{
  "train_examples": 395000,
  "horizontal_flip": false,
  "num_classes": 4,
  "embedding_dim": 64,
  "parallel_block": false,
  "width": 192,
  "am_softmax_margin": 0.3,
  "optimizer": "adamw",
  "max_grad_norm": 5.0,
  "epochs": 8.6,
  "final_lr_fraction": 0.01,
  "warmup_steps": 330,
  "weight_decay": 0.5
}
Rows from block 2 of a small image embedding model, named by matrix and row number. Rows with one number belong to one neuron. Each number is 200 + 40 x the weight over its row's rms, rounded and kept within 0 to 999. All counts start at 0.
Before each neuron's rows are labels from the 100 images, of 14848, where the neuron reaches its highest value: "top examples" is what is common among them. Only what is clearly more common there than usual is listed. The data: pen-drawn characters of a made-up script with 800 signs.
# fc1: MLP up (model.blocks.2.mlp.fc1.weight, 768x192), inputs 64-127
# fc2: MLP down (model.blocks.2.mlp.fc2.weight, 192x768, transposed), outputs 64-127

top examples: thick pen
fc1.415,161,196,181,253,183,193,204,227,156,242,134,136,207,181,165,231,89,212,206,255,225,220,162,200,209,134,231,193,186,225,205,177,222,97,187,245,195,179,217,110,215,213,146,235,237,261,169,259,161,199,163,235,166,162,154,250,177,214,186,199,175,225,164,196
fc2.415,261,223,239,172,200,124,171,189,178,190,225,225,213,221,231,149,174,199,155,231,158,162,195,182,73,196,176,218,217,224,302,214,210,217,275,218,209,187,161,195,114,197,166,169,166,225,125,191,154,162,265,231,241,244,227,191,183,202,192,147,199,154,236,248

top examples: only straight strokes; one stroke
fc1.537,226,208,219,171,222,177,212,260,196,227,196,213,220,129,240,268,157,160,202,238,234,143,224,198,208,243,216,175,247,149,197,194,193,162,168,148,232,191,234,228,197,228,217,143,242,221,192,175,183,238,239,149,257,239,197,244,197,285,200,171,208,198,221,207
fc2.537,175,192,202,210,195,219,197,224,227,121,166,132,210,247,157,203,170,150,157,161,277,238,175,209,198,120,215,235,175,205,157,153,170,126,138,239,154,250,245,125,213,220,193,244,232,174,179,187,190,207,148,261,207,138,139,160,191,223,166,211,179,191,222,181

top examples: four strokes
fc1.591,198,163,239,183,260,168,183,210,224,193,186,151,209,167,195,201,224,189,226,222,145,270,186,287,141,177,270,184,287,222,216,233,192,192,217,152,245,144,194,255,144,205,232,203,280,259,186,157,220,182,229,205,207,239,197,125,151,212,190,222,165,180,226,185
fc2.591,141,190,208,215,182,212,235,205,249,229,195,145,214,173,134,279,230,266,176,147,222,225,101,192,242,159,225,199,194,165,255,211,200,225,226,151,189,177,220,216,228,159,186,206,222,178,207,226,245,297,192,165,214,165,203,235,166,211,188,236,128,171,193,264

top examples: thick pen
fc1.712,164,193,219,174,181,206,192,259,216,155,232,202,179,212,173,208,249,210,185,135,243,187,246,196,228,292,212,216,192,203,106,192,199,182,125,210,187,218,237,260,186,260,218,202,160,149,231,195,225,196,178,212,175,204,231,145,219,242,183,161,193,203,218,177
fc2.712,226,226,176,156,225,243,266,86,206,237,158,240,229,177,258,221,213,162,173,204,128,205,193,171,201,177,160,188,214,174,247,225,214,233,278,214,257,145,170,249,213,176,254,179,154,206,203,152,178,245,227,148,250,264,158,220,176,113,256,209,247,150,150,231

top examples: four strokes
fc1.202,212,232,201,235,186,211,225,196,196,241,201,224,222,171,215,196,152,230,134,163,223,215,264,167,232,230,232,163,275,142,187,234,222,252,211,143,271,199,263,216,170,186,215,236,157,127,117,249,156,236,279,137,220,220,232,211,260,217,221,225,247,218,214,199
fc2.202,285,208,241,130,145,161,225,160,146,170,186,225,186,218,207,209,221,143,198,256,137,182,264,250,204,213,162,178,195,206,216,202,198,202,272,210,213,148,166,197,162,207,179,181,150,205,200,161,171,146,159,219,183,242,193,185,221,142,233,163,227,97,215,184

top examples: thin pen
fc1.37,199,129,218,182,215,210,239,209,238,163,232,187,234,193,230,217,225,230,220,158,220,245,258,185,158,203,175,247,190,205,153,202,222,216,147,167,198,208,171,216,178,205,229,249,248,149,248,251,264,233,261,200,224,200,224,187,240,196,240,245,226,200,199,142
fc2.37,273,205,198,177,168,198,212,167,145,108,209,227,220,198,163,224,179,135,177,201,177,182,157,217,214,164,197,206,211,211,247,258,140,237,253,261,239,193,227,143,212,194,137,163,193,152,194,76,157,185,196,215,207,192,195,119,178,187,199,172,156,168,172,211

top examples: one stroke; dark on light; only straight strokes; thin pen
fc1.67,193,154,206,161,196,202,142,176,206,177,229,211,175,228,244,125,244,162,281,182,221,147,245,249,216,245,188,221,224,142,153,198,214,200,194,144,216,194,173,190,161,277,263,168,213,185,283,198,237,151,248,280,194,191,192,159,218,165,198,217,170,171,203,149
fc2.67,187,241,171,191,191,192,232,243,194,227,165,196,175,180,183,221,139,218,136,300,76,191,181,168,186,211,252,186,222,277,256,222,147,224,274,262,239,204,266,231,184,148,152,206,110,309,108,227,152,225,192,130,208,234,190,255,193,221,217,158,238,214,121,239

top examples: four strokes
fc1.308,221,107,229,200,264,139,164,191,166,183,164,155,198,185,117,211,213,154,238,266,184,200,215,237,229,118,200,205,199,260,222,173,200,156,197,227,183,161,150,161,233,208,207,202,253,274,257,177,188,210,124,224,210,208,177,166,170,197,169,138,248,168,230,145
fc2.308,177,282,195,161,191,198,217,177,233,211,209,220,224,218,200,147,204,165,156,245,146,173,194,227,206,186,159,146,198,177,250,232,166,211,303,202,211,86,188,206,204,215,220,170,127,270,172,171,154,171,205,192,270,202,211,252,223,120,180,159,237,122,163,314

top examples: thin pen
fc1.587,204,132,219,177,204,163,197,194,148,220,257,251,182,203,198,216,251,213,192,167,158,213,152,169,247,154,232,196,201,164,186,246,237,195,219,221,225,216,195,144,215,272,259,251,202,173,130,249,211,194,187,226,250,143,196,254,165,219,262,226,209,217,173,157
fc2.587,173,289,282,266,215,190,218,226,201,186,154,155,251,208,152,161,190,144,179,260,237,185,263,246,139,217,204,186,209,202,211,179,238,225,168,192,155,171,228,241,248,167,169,179,241,219,240,219,221,226,205,192,156,227,230,157,197,178,203,200,158,136,293,230

top examples: one stroke
fc1.546,213,104,183,210,262,216,191,192,247,191,132,147,200,201,224,190,251,252,210,156,210,189,184,277,182,164,146,171,148,82,174,173,223,190,158,65,139,178,153,196,184,270,192,174,200,156,194,247,218,202,172,201,194,152,157,185,211,228,176,233,244,227,176,184
fc2.546,152,188,213,134,194,144,222,195,198,207,215,220,152,234,154,185,231,138,202,251,148,196,237,173,253,232,278,163,271,300,226,201,196,190,226,289,291,200,238,242,236,185,229,222,166,288,215,127,202,203,186,203,217,236,165,217,213,141,220,130,174,113,205,210

top examples: thin pen; one stroke; only straight strokes
fc1.248,259,234,225,224,200,142,134,220,177,194,209,170,192,104,236,232,133,275,160,168,251,196,202,168,199,181,233,225,214,196,169,167,235,187,186,166,208,161,260,185,159,232,229,243,181,203,201,283,128,202,228,190,220,121,205,245,238,215,207,145,230,246,215,218
fc2.248,198,156,182,183,231,262,289,125,224,206,139,280,185,234,190,210,287,163,258,266,168,189,178,165,182,260,152,163,231,165,193,235,179,265,188,227,209,248,157,244,205,163,159,114,187,229,197,189,263,198,132,189,177,279,195,177,195,160,247,250,200,180,170,144

top examples: only straight strokes; one stroke
fc1.509,195,237,253,156,186,235,148,151,215,159,238,259,217,175,221,215,175,208,229,165,193,211,189,276,152,226,184,219,209,154,189,265,200,238,174,136,206,205,194,218,136,256,170,173,200,162,221,203,187,187,191,170,204,268,237,183,197,152,185,230,160,201,249,214
fc2.509,177,143,184,195,137,148,208,218,130,200,188,191,193,189,183,236,200,147,191,238,238,159,332,199,280,181,171,182,208,223,149,135,197,135,154,220,221,144,167,186,289,176,301,200,242,207,183,98,164,223,165,206,181,156,201,199,144,235,194,149,174,176,164,141

top examples: only straight strokes; one stroke
fc1.299,181,230,190,107,137,206,186,183,190,173,268,200,224,210,215,180,193,148,218,241,239,159,169,192,218,143,169,179,179,130,160,227,196,259,185,175,174,214,242,141,208,206,183,181,240,251,213,191,221,230,207,218,258,207,239,210,203,164,177,191,207,163,185,252
fc2.299,218,202,182,280,245,174,170,265,201,207,212,151,216,157,160,213,191,177,159,220,253,260,214,212,190,191,235,219,171,227,178,110,192,97,162,219,163,181,211,188,187,213,200,328,204,228,150,190,171,239,157,207,202,173,159,198,218,264,158,156,210,285,198,194

top examples: thick pen
fc1.647,178,246,186,216,206,230,183,180,271,177,222,229,250,169,196,159,250,168,174,162,151,182,211,249,179,171,214,173,212,145,223,248,172,261,215,182,160,181,209,164,213,252,193,151,123,160,166,202,240,182,172,214,148,263,261,156,304,178,198,251,157,223,173,230
fc2.647,111,227,218,190,201,173,186,181,185,255,228,177,182,206,302,197,114,207,183,281,264,200,139,155,163,167,194,217,217,184,215,144,226,129,195,182,192,221,164,178,178,157,182,226,281,298,210,232,151,183,288,195,208,218,200,237,138,189,170,191,193,239,205,203

top examples: thick pen
fc1.261,174,230,208,225,160,230,177,190,204,309,166,188,168,213,186,212,180,181,206,166,269,190,225,177,252,158,271,238,160,234,132,163,220,98,169,227,173,230,254,117,276,166,198,192,266,181,204,227,172,228,169,238,113,164,195,311,224,173,173,222,199,224,191,214
fc2.261,260,235,263,257,213,166,103,263,220,178,192,203,236,219,198,223,163,223,183,218,237,174,69,217,126,209,241,208,244,223,170,207,212,160,197,202,212,161,217,187,119,178,61,152,219,175,206,216,183,208,239,206,199,208,210,151,221,223,149,177,203,197,257,200

top examples: dark on light
fc1.671,276,190,223,231,243,151,129,213,181,156,198,140,171,143,191,219,134,275,218,214,171,195,141,209,170,150,267,205,161,247,197,192,204,201,205,233,126,188,235,181,147,191,166,175,246,286,219,275,157,178,178,184,221,164,206,143,193,181,121,141,203,226,188,188
fc2.671,160,213,196,145,135,265,279,175,173,222,259,250,192,220,205,224,279,150,196,240,197,215,229,158,188,232,168,210,229,131,248,203,220,228,259,160,239,235,165,211,185,191,151,200,150,230,199,162,264,224,183,217,205,200,206,244,245,151,284,207,188,180,223,238

top examples: three strokes
fc1.139,236,196,267,230,184,218,103,202,202,208,218,149,201,149,248,219,122,187,228,190,236,155,165,286,189,188,177,176,197,154,24,236,229,209,51,116,191,178,176,130,215,269,170,166,227,186,233,237,149,205,232,200,179,157,218,217,199,235,141,204,171,219,277,198
fc2.139,164,194,243,216,141,248,184,150,143,302,195,204,141,214,234,225,131,155,258,299,207,181,231,212,219,182,204,250,199,208,195,178,215,168,175,189,218,259,195,185,237,215,224,180,202,305,253,160,159,204,241,215,120,202,199,241,179,158,215,275,129,219,234,192

top examples: four strokes
fc1.592,232,210,200,141,211,199,148,173,232,256,143,226,223,304,194,131,184,237,152,195,225,193,212,239,132,211,154,152,211,183,216,233,251,248,232,171,255,155,214,192,126,279,176,221,132,138,158,265,253,143,200,331,207,228,162,235,246,197,196,227,235,186,248,197
fc2.592,218,213,195,178,138,258,226,198,163,195,276,193,213,123,236,290,215,184,232,242,259,201,298,178,261,198,183,216,254,185,165,178,202,171,215,156,222,215,168,214,256,129,169,207,212,160,254,164,186,238,179,126,149,188,207,240,214,174,208,263,189,132,232,175

top examples: thin pen; only straight strokes; one stroke
fc1.369,300,159,192,174,199,204,333,159,257,218,237,212,167,162,192,150,211,280,216,243,206,241,214,248,207,192,193,249,186,165,130,169,220,128,104,204,177,221,152,226,207,256,251,254,246,256,207,226,219,150,264,161,160,159,195,225,240,109,201,211,256,145,178,162
fc2.369,162,198,183,265,177,152,167,199,142,241,208,200,231,263,150,236,258,193,216,128,191,176,151,194,181,202,237,202,174,250,243,167,173,212,292,213,237,193,262,196,228,170,124,206,153,105,236,176,293,251,105,283,270,222,190,171,130,233,235,222,170,213,221,231

top examples: four strokes
fc1.733,194,163,195,145,222,202,130,165,216,225,168,178,165,268,161,193,159,229,224,159,194,166,264,227,218,219,231,174,208,253,194,233,221,249,186,262,198,181,243,195,213,220,200,130,181,155,226,208,176,165,179,284,130,158,174,211,238,183,167,201,197,166,187,157
fc2.733,202,226,244,188,142,246,225,120,161,207,178,211,183,243,232,261,125,196,201,229,280,178,163,247,199,149,151,231,182,135,182,140,190,101,164,167,208,204,166,136,205,244,180,169,272,216,222,183,104,217,256,239,196,202,195,226,148,138,193,267,163,151,226,233

top examples: four strokes
fc1.649,237,213,195,168,208,189,143,186,199,149,183,141,147,155,191,227,155,267,221,251,187,209,198,196,214,187,296,183,194,265,142,209,161,208,150,250,165,198,293,182,218,251,211,207,208,295,200,243,168,220,157,167,188,154,194,117,231,172,163,184,193,222,183,208
fc2.649,188,243,186,158,164,282,257,181,192,220,211,251,205,237,241,221,255,183,182,190,192,182,195,151,202,221,118,242,179,108,265,245,202,237,267,152,237,215,168,228,167,183,169,219,165,190,209,191,207,238,228,229,200,263,197,246,198,173,275,208,191,167,198,245

top examples: thick pen
fc1.342,219,187,264,220,239,120,174,198,194,209,151,193,214,188,184,161,197,117,236,211,175,218,175,396,161,130,190,217,240,257,215,226,196,156,206,187,162,172,176,200,193,273,202,189,268,220,209,163,223,111,198,212,218,221,152,130,199,195,163,186,230,233,215,183
fc2.342,94,226,176,132,211,194,263,205,168,209,258,194,185,204,213,249,300,183,176,161,190,223,218,162,207,230,164,221,199,122,304,201,198,224,286,164,255,200,182,226,193,115,228,202,176,197,145,178,236,240,202,186,274,180,282,228,183,213,262,195,197,155,174,266

top examples: one stroke
fc1.652,264,187,209,287,283,134,231,285,250,142,156,172,296,140,217,181,206,199,126,151,183,206,105,187,140,133,197,191,203,157,226,212,245,177,206,194,228,202,207,126,142,182,179,222,209,106,156,240,222,169,214,165,272,195,153,123,227,265,180,152,271,238,222,175
fc2.652,182,145,146,158,182,170,204,190,80,270,220,216,176,194,201,177,190,165,214,224,128,161,368,187,222,220,147,211,223,288,185,151,167,147,160,246,216,215,125,230,264,179,369,148,134,246,208,126,176,189,237,213,196,205,241,245,127,196,222,173,166,195,157,200

top examples: one stroke
fc1.9,165,152,202,217,231,197,155,247,202,165,224,183,203,152,212,180,213,190,194,184,189,169,247,300,171,196,200,138,265,138,153,236,202,231,149,94,261,199,196,189,180,234,225,137,203,179,232,237,245,202,208,202,156,183,230,178,212,233,110,211,199,173,195,190
fc2.9,270,179,230,245,252,207,147,162,240,184,142,229,187,166,265,230,228,189,230,185,229,204,152,159,190,227,254,209,206,198,222,210,243,251,202,185,190,271,271,197,139,215,171,201,229,202,203,213,233,187,180,174,249,218,174,122,240,171,163,249,283,254,220,199

top examples: thin pen
fc1.127,198,231,176,116,247,236,199,133,208,193,225,163,202,202,183,290,194,126,226,192,130,137,194,213,195,199,236,221,232,141,236,248,242,216,192,156,200,198,166,196,223,278,203,174,159,206,209,156,218,280,171,289,131,254,210,213,229,186,186,226,232,169,207,208
fc2.127,186,167,214,285,110,138,156,251,169,144,234,212,189,197,256,188,155,229,171,195,263,172,221,208,218,189,168,219,189,159,110,137,174,157,159,218,185,158,213,229,193,213,214,186,198,126,210,251,138,185,245,188,202,209,182,180,121,265,133,126,188,262,196,221

top examples: thick pen
fc1.655,258,193,227,180,174,222,124,197,225,152,229,197,170,252,223,181,212,265,242,132,219,199,227,205,161,203,217,244,175,184,114,226,223,248,163,195,137,213,229,177,133,245,225,190,175,176,229,256,210,200,266,257,143,199,229,140,254,177,166,181,193,181,232,195
fc2.655,146,242,187,175,173,240,271,168,180,263,203,251,192,176,259,205,228,129,210,260,185,260,187,131,206,251,205,192,248,173,318,163,209,180,315,172,211,208,218,228,186,159,190,268,199,280,197,169,219,223,200,180,249,254,218,278,205,149,310,194,174,237,174,262

top examples: four strokes
fc1.187,176,189,189,284,210,171,135,209,89,271,194,223,185,248,249,161,156,142,221,157,251,184,216,110,178,173,254,240,181,184,166,154,241,276,189,173,234,216,283,196,151,193,240,243,125,139,178,251,235,303,212,244,149,182,185,206,166,195,268,213,151,177,212,204
fc2.187,189,192,221,114,193,221,202,204,314,190,221,136,229,149,178,201,142,269,245,240,143,207,198,222,203,276,134,139,236,190,254,256,179,174,208,247,129,233,142,195,242,212,195,164,248,288,199,198,143,124,214,154,230,229,205,234,270,203,110,219,189,228,229,212

top examples: dark on light
fc1.14,188,197,206,204,220,176,169,253,203,158,127,184,255,155,171,223,226,236,266,273,236,222,252,192,171,134,213,169,121,137,229,201,216,196,221,76,195,198,230,182,172,221,198,168,222,201,259,167,269,146,122,141,248,183,204,112,158,326,242,240,185,193,185,226
fc2.14,140,180,222,211,214,153,165,270,288,214,201,191,192,216,122,177,152,177,177,230,204,145,174,274,236,182,213,172,196,220,148,245,211,186,146,184,213,96,195,193,253,228,234,176,193,257,170,181,194,186,195,210,225,209,197,194,213,232,141,164,182,126,223,181

top examples: dark on light
fc1.623,260,236,205,262,320,78,216,233,147,217,166,182,221,215,203,223,149,161,201,190,174,138,202,280,202,187,190,131,247,265,118,162,201,160,158,225,194,154,208,191,198,207,249,185,182,231,233,241,225,251,157,193,301,209,222,145,206,215,203,151,299,193,198,217
fc2.623,230,208,197,211,139,226,180,185,165,230,223,166,164,192,185,188,248,189,226,196,207,212,198,169,221,217,170,187,132,173,200,165,197,172,181,199,175,286,129,187,186,286,196,161,225,140,195,175,169,143,210,212,230,152,183,175,173,232,161,266,169,203,173,136

top examples: thin pen; dark on light
fc1.230,270,132,210,196,221,183,176,274,211,204,169,151,197,175,223,210,194,193,245,156,228,90,197,213,208,238,237,202,263,163,168,167,224,214,191,160,223,192,250,232,131,130,167,127,283,215,249,239,265,169,193,242,191,173,106,224,275,207,178,194,275,219,207,134
fc2.230,217,227,191,194,203,233,272,192,152,135,258,244,276,232,257,221,220,232,208,221,234,238,227,143,185,204,173,247,262,149,156,218,135,245,147,195,252,300,191,192,204,186,142,261,190,156,212,261,190,207,219,237,202,198,260,194,186,217,204,193,257,241,219,192

top examples: thin pen
fc1.105,126,193,249,223,229,204,222,152,235,244,199,157,241,199,157,249,185,231,172,170,158,179,156,145,143,150,191,234,128,243,224,257,260,191,224,144,240,171,166,224,211,249,231,219,144,141,214,222,127,231,249,269,239,225,281,233,174,212,240,224,110,127,255,198
fc2.105,210,180,182,235,159,167,181,218,202,185,258,218,170,205,243,188,171,205,219,219,227,208,171,150,193,211,231,224,212,251,165,133,196,182,142,285,220,259,231,174,187,210,125,250,186,142,174,203,210,169,205,196,141,187,260,194,210,240,185,221,179,231,217,197

top examples: three strokes
fc1.711,209,208,241,167,208,202,177,202,217,222,173,168,191,126,220,266,141,176,217,171,174,152,266,223,250,195,199,146,154,152,159,258,236,271,174,148,202,124,182,171,214,224,202,141,176,182,221,209,122,268,205,187,172,154,222,239,256,215,207,186,201,164,228,168
fc2.711,245,202,139,279,184,237,221,185,121,197,204,218,178,185,273,189,194,168,258,164,190,187,222,196,187,179,176,313,179,225,191,157,204,157,172,197,140,330,127,167,171,173,231,199,207,155,279,162,184,171,261,220,157,232,206,201,133,180,232,255,161,288,118,170

top examples: dark on light
fc1.276,200,165,193,214,199,162,88,271,182,187,222,175,180,67,127,266,201,143,189,181,201,188,135,171,267,208,225,239,185,182,134,189,177,178,151,135,234,223,191,203,265,245,152,161,237,216,191,118,194,208,117,141,146,171,226,172,207,274,143,137,182,239,172,180
fc2.276,150,228,191,178,199,221,230,149,250,213,167,227,154,194,219,185,187,165,197,310,173,138,226,215,218,202,171,146,211,157,197,210,172,242,217,165,233,112,161,276,208,237,283,168,153,274,253,137,214,220,202,174,193,269,199,245,191,134,215,234,220,93,182,219

top examples: only straight strokes; one stroke
fc1.339,183,221,228,194,157,262,176,215,196,200,164,224,159,80,197,266,166,281,201,320,178,252,169,232,183,223,254,172,281,185,218,223,234,279,228,146,263,181,236,226,178,223,144,223,167,362,204,258,173,244,206,101,179,193,149,201,193,207,194,251,169,211,232,217
fc2.339,245,192,195,218,192,204,242,184,186,232,184,203,231,238,243,236,233,149,237,158,236,225,310,217,204,179,182,202,179,187,163,170,218,128,152,202,165,163,201,186,231,207,294,232,248,128,251,153,233,233,249,226,234,208,191,208,205,186,242,202,197,200,170,175

top examples: dark on light; one stroke
fc1.225,233,226,173,219,167,165,157,244,197,127,174,173,255,117,148,204,163,233,157,210,224,243,182,267,221,132,198,231,183,132,121,188,203,157,200,133,176,202,193,164,243,178,227,238,221,219,196,233,202,224,170,193,199,203,161,154,191,168,97,175,216,182,202,176
fc2.225,108,192,190,147,202,159,148,246,200,228,227,175,242,242,231,150,150,241,176,228,173,161,145,221,177,191,166,229,195,226,237,178,139,167,209,160,194,246,135,181,192,222,239,198,211,224,126,234,250,138,247,236,182,206,248,168,188,249,176,177,135,163,191,210

top examples: four strokes
fc1.291,175,186,235,175,164,145,192,274,189,177,214,241,215,234,119,230,191,199,171,289,160,191,237,243,210,223,162,145,191,224,219,193,185,167,216,226,235,155,217,214,200,203,173,202,163,209,209,181,202,252,119,215,208,213,187,159,178,200,173,142,195,145,237,177
fc2.291,268,193,187,167,191,137,110,238,247,211,143,152,206,154,242,235,151,184,141,218,191,247,165,211,201,183,261,187,181,270,275,163,187,189,271,242,153,197,234,132,163,213,151,246,216,218,62,211,192,221,203,176,229,142,158,174,290,247,180,174,178,176,174,199